From a checkpoint of a small segmentation model: encoder depths [10], held-out accuracy 99%.
Rows from block 9 of the encoder of a small segmentation model, named by matrix and row number. Each number is 128 + 24 x the weight over its row's rms, rounded and kept within 0 to 255. All counts start at 0. Numbers have three digits each.
After each channel's rows are labels from the 100 images, of 14976, where the channel reaches its highest value: "lies over" is the class under the peak. Only what is clearly more common there than usual is listed. The data: seven-segment displays showing three digits.
# pw: pointwise conv (encoder.blocks.9.pw.weight, 384x384x1x1), inputs 288-383

pw.72:113144167145107113154118134121093091142161133105134139122127142135097140112185085186129109139136135180117119142141161138065100132135113143149159109108156155133156121108111110126125153118174132177126148142103120099155145116150106104118132124130144156134073132134136113133117088092113135147
lies over: screen

pw.5:202094115127085136149111158096157138103118127115126135121125119120114151151152100145139126114152083124143172122128119137127083122144137123126117162105152119165170165121147130106145103121107093130135110099167124123117120165155141133131132119126132114077146151174124145154088145165148087102
lies over: surround

pw.181:150149148122120130155125172118132133127138106147092130125113145159114105158067112123131056166119091118148158139138181136119130152128119116092101056108120106117134120134112106137106134112103089141120100104122113167116084164145202133138120108106069136111158142091107100096147118168152105126
lies over: surround

pw.259:113088155137151139175138052082114096170117084160126141135085119131111113131131153065101113133083104166117122108113152160145146096123117115146138141123130091130148095150128108117133081150133112136129101096132129101148110114124111149164135073124125111099173140140121111150163118131148119135
lies over: screen

pw.335:149166140166129120155146105130089148102100117144127127126112121163152125155142134147113095157113117101113125149147134123117173114107143181161144104135147146125114127133117150126088151156059092089128121171078134145136078149160109145142130115144126105095158133105106101133121136155095116154
lies over: screen

pw.143:110117146176092135107091151100151136116075089186131088133173124195136208132107122105137125128131110122140156126094126174123128137109153087121139126133110129125141126117123089112107110108069125078174152148112109135126133142116156118116111124132141121144122131155121103123144164099095145105
lies over: surround

pw.313:134106151119111184108104115145146121140112120146176156153128144080078137151111105142152133113089139112113093144172131116122081111144104122152151141137158102114090164156142104139132174115144139110137151158151124135100140077105140141128113143138130140118135103109133140107117112161118117115
lies over: screen

pw.200:112143161169136091081114124086171088113144091120128116080173141140113125125147143119146118135148132147121142135106092125111133169167121133141123128124123129143130093098147106169126095136129139094135125127099116131099096093093110158160079141103093094136113116130134122151124132125112127147
lies over: lit segment

pw.322:127145138161135102105149138137114115150135120110139121143165086118117094136159117193128095075131118161109138117120125123164102071125129090162125123092128118175062148144126098159142092128160121132143131142099118116174161098122128115150112118126107112108071119123124097144103139078132108155
lies over: surround

pw.219:084124111115116131135139153133101133104109110113167141078114146119077082128141132128113140104116101138100150137139132131164129159080175121159127142104164148118107166121093162131130118154154108148146156134131141079109142169118146141144134099152146110171154123091108138116138135136137161163
lies over: surround

pw.323:055087132168153097143150118160140121166112110140110155102118089131125136123150123095107122096123136147163138121116113154128144131113111116089132160140151080131136136131116123169119104135114134111162131138108169128110143121166129148143134100099097128160129098114119117148129108138136087128
lies over: lit segment

pw.247:111132085066115127134145176110105089140114117154157100085153138135171128130153170100107115131127123151113177150098137116117076118137149112115180123132108142135083129097111137148164113141130164144157123124167125116172142067153142143148113096137113109133151138119123100100122111129080109123
lies over: surround

pw.359:064114091129110146157169155122129099083106115113134080124130081144163128146139134159118142168097102176143146110145134155134090147140143104098083186138115131087097135173128127110099131104150154108097112150149132144124110116143117146137093144147087119105097109147145087125123108127103119144
lies over: surround

pw.169:116095117092147098128110123128084112110123165184131109077137122129114095183119123157108128077141136134101149154111123114140113136089131159143100121122175123134140082143155161173122140175096127155157142167141123156096139187126106112121151154122143140152114126134159101122163132121098180133
lies over: surround

pw.317:122108139132146134076112122139148172082090119168116143119162112136181149123123110151162102089105109058142107115116137129103125111114107116109128130151138125150120110151078131133133112153164133109148103110073130104141102124118158119110135115126167109190131160139147099115125109156160111135
lies over: surround

pw.128:133079140134138146131144084128115119137126141089095136127143136166119098114105147121146126121121152170128137118120130088114105144143111132130153160131091153146154117152110119165117120083140116133134165135093139093132149119150172140135096152112147093145074141150106117115149065084088151097
lies over: screen

pw.206:130117098095163120143137123165153136148123076087130135089146095156143193138133114158148144123161095162126155118128093151105136139135116104148137100149151066117106116107137122113149116122115146119146163120180133152102152135161106123132120113137130148113122159133157118119138112139141142134
lies over: surround

pw.377:094118128138138130177162117108110163132131101192105118119123117121128115124136137111127130112138140127127180106078198118099118127124109129083111106133142131124118124142111141106134147137176120102183122067113128115168159107137154162130170123147122121130134147144172130134091128127149118143
lies over: lit segment

pw.86:143081130152128164132137106133125097103109080119190088154145119133132129161153119153120083088132153141132150186103133133113094169102153108143129127071121102108146141094108104109116144137179107152142144111088153148158154126112136087119122152154091118117120114130118124137107086141142141120
lies over: surround

pw.136:155137112120119103150129155141115149148109127119147123126167164117121108151162126125182136147097114152114140102124127111120152128147128166122152125122098127128139132125090100161142131149144150155190138169129134146137113095126131099134149128153146133140115111172201113135132131121143114123
lies over: screen; lit segment

pw.297:132140149109109139157139193132132101137097149133110121131099078147092152136130163129111092148147129152112148142132148096096110155095179118110169134102139141147151150137117096131109163134146129146181084134120161087155105150138183120112113131105125128124156153137126178099108058130133138095
lies over: screen

pw.66:098141140130104127091119125073142131122089140115108127110131150133126110168111129112154110112126121104111093140122156130152138072123111114151157100138101131149121107111076107151108124101145216091197119120113160109157123127116119132148120128096120160127107127137135196108160109134124152122
lies over: screen

pw.344:106162141099130180096151164186121163147113076115143145143097136124077108113125128076155109078133091156167097148150148126133122108128150151134155116142130095157117160133127127096142121110110137104136122118129128102126152122141175133117100145102133158112074127163165110147074128118106157108
lies over: screen; lit segment

pw.248:128130166127116140181134159139088143157123151138153172135136084143144108174104112140121085115154149123126145133128149158109143150138107117140104157165114146138152130139159151111116148043122131112133101126125116121118151093112141111127100137119125071176141131145172136148111164128127067135
lies over: screen

pw.62:089098155122158121077138150101106154131127096136125145141160121152168138105108097080131148161124167113098109168119129112109109119101104128145117120150138122164112125177109100163135128131158121119136153130109140140167112163076107123145151121131144155147115122136171109115120140155144173088
lies over: surround

pw.182:119144115119117140099125108172137139129172129100135116161130137135179164103153120097196155116142135093108150136123108136121145109166126171105117152136137162124111112150104081154127147159166134146151128133163113159144155131161174128167111115177126133105145141117112137133116178091096135185
lies over: screen; lit segment

pw.287:088160146153154134114154123094108130147174121139144122120123101177098100147118114095162130122116151128101112120134107145141103118116110127088123116162107159135150061181109138150114149142102126080133101110116109147140128139155116100095094179120103164167105138145136137144110134131149145109
lies over: surround

pw.167:142128172108085105156086090143134119137156118145108091143120147118146151159152115157143177150146097177084154119152146110132128164138160151144146148149125095096113117120117118082122119148104126122138127147120128130131121103131125234134145158117146144100121096123143097130166103120085141103
lies over: lit segment

pw.173:150123115108152151121092105102116112111109136157081138134118122132107156119124100157123163119103124128068129122112108126135090136116103131141184177106136126113092101137106132160114132114113126127090155065163140083124188143157132112097155105106114106104139078183131132122124115125129073112
lies over: surround

pw.184:105137127110159133117161165107099122152128126178142148147074117162119102097162134128130105123139138100120177127098126128139127136144162121108135121148142127096112136139149167129132073128113173172125117107109162128118137111153169162098140107172125130137103131110145136146125105127111115138
lies over: surround

pw.26:146104149123130165106079157128107086113152155141132145164106103151139097124157143148084109156161131069134152149095105118106088149100151102148167106139080157134144120110147132143124090089167165067113197157138091095117111134135134125125103129126113114081111159104122141091149136152139118082
lies over: lit segment

pw.375:081108143130131156084136166127099099113145142137132112100136113148101110118093129126115128106159140137120097092126150127135098149168094145142148126101094151119109090117157106099138128095135113123144134157101157135159138153083159085109061102121179134123056088173112126111098116132138125124
lies over: surround

pw.301:089108113137105103143097121167136164154130093171142113143129161111118135155151132137130140173155141112168125125167145116084135088147119162113099136144119091129127131094102098139159130093146189125151136112121140125143120158144140141143136125130111088171122125137102137109060146114099146113
lies over: screen

pw.316:106150136105159119136125112157163109122153105144078102124142169135105148160127097164129115157108115109152087122137179134119152116150125095107143157113148123152125138111158098128131169132120129127156099127174166143118125155105124086118122144177137154115120138128105125156099078107113123106
lies over: screen

pw.238:125146179119149138102118122087123166135086143104146170128101133088149122132112110122112096101138150128119099120121137117122127127107129080111130135153155119124123141125108151080130128164126100088139125155113126111110093143110121150129124091091146137101118141148161146107036128107133152165
lies over: screen

pw.380:121155127119135132133087148122110149135150142166117129132158172124156108132172130176113160106114146078130154092153126086107113141145127077160088139093151114118124157112134154090120093179143115163139124093119155151154122110144108138165140152161116110132115127108178175151184168093119101167
lies over: surround

pw.208:145099137114127140123103148109094109120119115092112111118143109144107114141183138151085103120140138111160153138124116108106121085114108101079137105181119099117116125126130070140092153104124131172139174133166138177131158128139121159114111157139115175146113121144148108093111130160171166096
lies over: surround

pw.87:125105177138087124099140123126151122088113113158159138094139148181136145164120144196080174135101130099133128140093125103087127117144147146136139146131143120171156146129099123110123119168116133181132114100118125117119117105116184147112088110117131169113082129155144157101151173114157138115
lies over: surround

pw.34:182123150133137160139179156124135126109110140170110150085134115135127127124155121125111105141128149104101126123077140133126118088167169135102126095153135113155101077112138137115094108156099126135076089147134130115186180144113167132140106144114156095114161153099144080130152142115135128109
lies over: surround

pw.48:106133136129096159128122082103140118140138124110104116118159119133140106139130130155167146145081151153144118111115159137114139110169132113144111159090124118139138117145133139106148133137125140094096146138080132091139126117123105183117147113160166139148108117171153125118161130098142128058
lies over: screen

pw.64:092125099091116152130129108153135125157126116103160131113134145084141106137074113146108081093137129122119116091108160134141130151175120126127127111119147109166139078139121104163114156129106104116124135117116144130126146149160145191101113106124145121084147111163093110108136154126102113182
lies over: surround

pw.283:149122135107116139181111177162099096132107118156123090136163118168084121132119129159123173098104120105122154139178117119133138148138193142166120160157109137147086074140126139110127086150121123180165131130124132121134130083126118163155163135100117111138118179077125165115117107088122160075
lies over: lit segment

pw.309:142117137126119119115140160145111103153130115120137126158121100085098145152149126147205165068088145135140156131152125131088102089125146138153148122167131112121121160115072115213148113112124143141159050128107142128134132128131134162151082103097098118086134109162156032150097089153122158174
lies over: lit segment

pw.68:115110172146102173108153138123175136163126146173119099128170132138166127148107162128109158121122134137119158131135117147116148101121119122116133111129097110134108147103145132130112168148112158133108134104186135131166150100100116142112154137128139173143164164112152143120096126140117127106
lies over: surround

pw.345:136133112135117142137140111162140074136128137099132113149128107120129150140131131122103085110104122111137124114106120130160125143126074119114166113172132076170139095105102139136163113121129161140111139128111137113135153155149159156121112156144077139111088127158127165132162146156117138147
lies over: screen

pw.69:096126136138122091131100132178170102145123155092126122109139114160124150109164135127090109137106107151107094136183154143132104135159131161092096168074139106118105092144099139122155141133163140147121140109151169079117120076135102160117116123136166127120153089153128153127132115136125130144
lies over: screen

pw.63:127118111139105101117153104080130072120119113097120075118126129125161108087113150132119125093132140145167125157126137139122136129141143124127153195144093133128106110125117107161144138144160157137134116136132119122156153117133136156119119154113159150118123150112092139142113084112136152161
lies over: screen

pw.101:129090119167159110128123132135120191117149114138114102125151140120102077128122105162148126109126151124102202146079120155115103171114159138114089117118111152110099178149098103148127074114159163131137088096144145120139130133149090159131101135210164112145137151137110149089124123082093114115
lies over: lit segment

pw.177:134117136130180079148137172078143137166120124108126094115147136125153152144105117197097159103172095131195137108142127129146098151089158119142107087157146136104163119149100073162100132099092093180111083147103107108147116130114150123130132113135118105114148099127182167131143169129160127172
lies over: screen; lit segment

pw.203:093151194115097148137151110117185064121136088144116131144099116157138148126111117130119099158123157145136159139153131146137143140146076115151131083117120149164073095152144084106131110129109105131131142151129143132099167113117165159116136166098134130136131130174157125114120070125131114128
lies over: surround

pw.130:155111130125108096125107129139119152156113142102121128125130110127116144139082098106120132116124095124116127118174129121102076123112087151086109140092151151144081150143121133122121115178152146128148163086177117101116124141152095118181131112137139116156171137141116169141134100103146089127
lies over: surround

pw.160:155149133145162143134089138164144122115135152160091130120126085146148078143170106122124127105137134177105131135097117152149156149108123133124116139137119140143119094081075151124120109127132159144135117116133181153109208122104144123135154137099124100102130131122149089151125113156166137078
lies over: surround

pw.132:148139189111121129134121091123146164153129137099127122134105157085132097117131139095147175121118113175159110152127121166161162158139158117115146122117142170130108091112162131143095117098125113120131143115150181124128152137125128074122132102135156117179136180099119125110134175085115122151
lies over: lit segment

pw.261:103124119133135150145139116120131147127132147153117098103114109132135148127103095143132122168135122160129089130095107129144098125149133101148137106101136091142061097105142115147126185130136106161117153065142168104136173149130143083190123140088141190141170110134124096106125135121113139123
lies over: surround

pw.105:067137132130164102122133138131101139139107180129096094183124090124111126126126093123116108137163139148116143123125108118124125129146093122124094147080133100130093118096108139149120101140131111119092144142156165108134165153118168135112154186131143116130134128128133151117101122107138126184
lies over: surround

pw.337:113105113146096155150155165171137142184132152146113115093127100094129113120131092102103101143158109137082153143111098152144079163096162164190141154112075136133087071126110118117127125109151099095145146105138137089121140146144144123115156127120096099127096123136142133158122136140153116174
lies over: lit segment

pw.156:136109114153134137092078143070110162098127077126140114142159107160092099158138119118106133116115101148116115169094093119109141155116129140119101154116096126114095146145103113094125065106104118099133165099116178138132124118091123149146151127155139107081135112120094104120159125179142148132
lies over: surround

pw.229:122131074152139109130153154079158121093123128161115103128132138149158126124115121135125094121101110144125098129092121147106140113119146158125084130156163149114117148117126147147128111145134113083118113111184145162169136090116166156114099129126114127148115091136172082115139130143116098143
lies over: surround

pw.280:144106137128105114144087111122164104130143114155129082120130160119102152162068129135159150139079152090121118134127138071137110093131158140126108144086103130132096139139133120120148179136181118151148129151126174153091124168127171121155110136103141125138101109170082108111100118118121147143
lies over: surround

pw.251:146119090118142114094138152096114106129162112111154130163095096107111130140130133165128093113214089111152074107111144151107096132154133091106098143171131094149101115103102136127119114107148159146112103100161140146126149112155098149129122111128144126105102126118143127120159131139111121139
lies over: surround

pw.189:158158172139138135137128123127117148125110118115137132128108122112142099168098118148135127111171133123157135108104132132091158114125135123128151148115139113082058104091157117156124132067110136141169131147129113124118144173099118127138132139126109148121106101156170083129107104108117105140
lies over: screen

pw.350:154088063114134096146106116142166146130089078161172143108062087126130113105124094161118136091147116110167155096103092078167121101109135135163081150108140122125088145156159111123131110119158146138122131145109157141117125145143107166122104159109120110124166162143145086120146081131163110104
lies over: surround

pw.357:137168121077129135117138118085128103126151155112157152134127113147111079094139135141092115120177113122145153157107118175130132096111131112115119113135113110144095113155105144127140095135125203141134136155125126134146170129152158129134162157118122142143096085107119105153134118136148111158
lies over: screen

pw.370:145125120126107102069117084127093136119126129110129107122144135143072102129130080129154137131137124139139109151175159123121163102115079117099126138129107115140148133173136115150111150132139148152129136157142105150136139122159102138174116113144092096105128115126125207098186136113123096120
lies over: screen

pw.364:168142107072127146116131160095111071126104144161130109118150127104177128093118135139094113130175136093106111086124106098129111146154138129126101126149145136103114141121128116162122135123156131124111151168120105151145147140150106170140125114099148118172107120139112154088136113094169142109
lies over: screen

pw.356:139081124138108183142136163081120121141052122089102144125130129125136146159141176137147144143172115132150136142092116126087106108114069141134122120144144059160117107129153148105154126148143144139148165140127148157098115159102114159142114131114137133127124143100149115079130144176096114128
lies over: surround

pw.336:118127161110132096157135078121138108119136146151109126181133123137117136132081135136124164115110120116130102123128095146107116150130192092132118104102138128152159116134136148102115160137155169129125160096124115149113120117140127120131124122125107112140171136158118123105155178141122098134
lies over: screen

pw.124:107089158079129105120130149140162097092128163123108094141126146151094144138101138134122140116117139123120118161157101120150165153136138129125114142138154132100097182102140156153108134116174148141114121143153158147153148120151161105129166135118132135162174122154135151139122146161140157192
lies over: lit segment

pw.22:091149122120127157120134158096127080144071095159110138151146123123127104132145082140121102134111169106118166141087143150120153114132155122144105083155112096095086159131112127115148146151099183113138100093131081109149097137131090165132067129100138118174131106150119082179147157097179122137
lies over: lit segment

pw.270:140098130123134087091144122167150125119135127149156096132109109147072145125115098135128097132133099119163110101134110115101129113124143166143152117140124106116122119134127144078125152091143128155112108140106106132108127118182158119096078135146108129153118112086129163127108116140122111136
lies over: screen

pw.279:151124126153135136147143108114168117148099092118126147140075153203163112109153093099125150084126124154151132106095142124113145146177076124125148152126120029152144108145086140134101121152080142139110122122145187122147135116123097145129188143131117107116093174152132116150115126126121127156
lies over: surround

pw.339:113101128140082163143117134103120114092108107180108113166134151125152155149079136118148120136127127116168148129127115118151151087135124157118125126170124155152091153144148141131130129105125119113149140110116138149135114166148045145114123119099090122159111120132117059117141105126098151116
lies over: surround

pw.32:119079070097137111099101141125193139138091112184136116126101106102141098087106130128126110107118142119156168159100092139129110125123156120096116155079166108122071141137099087118159125106136168090104116132137125145167119096146098164115141124126137128148100120104152155170120111157159107134
lies over: surround

pw.65:126119114130119137108121155118164135104141076158113149147124110122184127170097108122141103128090097083158104099163138130172125170107126117136129132128116118115106109151079168125125099157086102141102156143140114101096113143125090143113127133129080123178138111143144172125128127113099089150
lies over: surround

pw.348:145176122139115159122102125143107094077148146102117160139132135129130107120117122112080154143152105121119162128113113156103139116123125143144148066131130145123145133122099140185147148169169090145111139145135141133083113154140124095145129099203136129131095097118146128103076102117109123118
lies over: surround

pw.19:133097116156157123111140086113130125092106161075131128184133127138204107088140121126156121149091135114140163101143174154129167135121144128100145095150148126098080114116149137104108109104113158106151130167099147156148138124106087136146131136155109085110105159109130134154168123123108114127
lies over: screen

pw.56:107135037127099116125153153116141184102096123147178124134109153144183120105118128125132124116108126132107136147158137136078089124118131114080142136123129109129104118148090131185098095147118123088110159133128125146105145103073114086158120137106119095167123143139143097108093134109111094141
lies over: surround

pw.6:149131132111161089143082117126096088147138102120143135130148118093181098108122147162114112136104114101122141146135116110147079097105090113136108112138090138107081135114070149119147104160109162062139163145083112154102118112120163152108118102119134094189124136153124099151125092139142100122
lies over: surround

pw.218:114169149139155105127168140175142117100140106111145142110123126141135149106138099095134146099117117136139138150118150113096155140119123145080147140177148089103141088118154115159143109104148075108115142109125130119154151131172141131159125142100145126115155138082096159172072103134191122127
lies over: lit segment

pw.329:123087112105127154118134157150185088109090114134135144141100113135084110114126097135121165105130112105116113121153127101075150125149164140125139133112146089122120091103147085100121119073151119102171139126129135082110139131119089176113158086098120129122141153174141124125119180116103097154
lies over: lit segment

pw.383:074137146125120112152113134118098077123124103120156137070148177122138099153054129178112091119157146118161116154125193151138121156127150151154155124100131116121119096101125148108134115146141155120142097142137106083151089099127160115116125143179119116134134135117137122139149143172156137125
lies over: surround

pw.28:128125116148087117091142116135094086159144114163139143104111129158096095112126146135137129108115127109141090155084159144136142150136128136132123121120154158117142128101135108073137092143126108143143126139121127117142143151126081119185130132079144100166109160126123102136116166100135154078
lies over: lit segment

pw.327:124086125099125097115116133105190111120124122135142136129141103105158098144113128098089134150153086136093145117131162156067153131162148128148152136123115134120117141122123148077165110158152130107105169101144119128169106125122106181132134111150113129100112141115141087127144158133182127116
lies over: surround

pw.145:143147140167134127170168112098093144108091114093114126094139107113169172100102102119131139104132109141111161146140121121156098192125161132141119125166146119130107091117142117177123119115136129112089080153128133111097174149135150164094155113123132154165130169124110102124120149120115126122
lies over: lit segment

pw.281:128110153137119131092142159161148147128149094149067114139091119158098155120153163129153090118171081164124122114144117148152153114117136167111135144120100145128116100126155107143129131132174121123159110141150148075174121160081197164140154116103112086139106077136115122099088089116129135188
lies over: screen; lit segment

pw.21:091131123134099111187082119107142133104135095109086112105087157141133136148114097121116153118135096114090130126081120162087132138130107147091133152132141100149126099175145147144151131138135144122094180116126134138135204110109118115110109106146127168132137108136153099102130140147144114083
lies over: lit segment

pw.146:147147135134125143130133166114116088109121099121125146119113085152160113131121124160116131125151129109171134143136116109126139149142151131120139133121142138089086122124152161117153075163109134110156154125160131166122141114162115134101127120152132101140140110121144142162103085063116140159
lies over: surround

pw.192:090102127103096123153120109130156146150116110125138152115099121091104133156129145109149099101113116075137142106138119138107112120095133155116099172134105124134133158147143123161142125136114111129148128130160130140167160128066077101117161116160119125133130125105145183137117127118097123151
lies over: surround

pw.107:110106127177129132134062143125128136155154077084121081162119127145132122100115121149074143104177089139104165126145121139125129115108119110102088067127119132151103086120063130129158111137137147140111146121105110136145150111104154191157120127147117111115120171140146051114119152137138128108
lies over: surround

pw.303:122125087158120152103120133163119120150168149094092117121123102083136134117096133092146167098107147113117133142133115129090117143150182100120102102142119172103042115123163117147140143169163160164132123132118142108108149131123126131125090153118133109177120167161135165155173110116101145111
lies over: surround

pw.67:175155107110170093106151089126150148116110115130158103125114125119134110142124099183115117118104124164100103132133140121159122113114138139108126129143111097151162130141077127130106100146136081169116079146113170089086156125128176133120131085122135070091156134147121128145127148100150099071
lies over: surround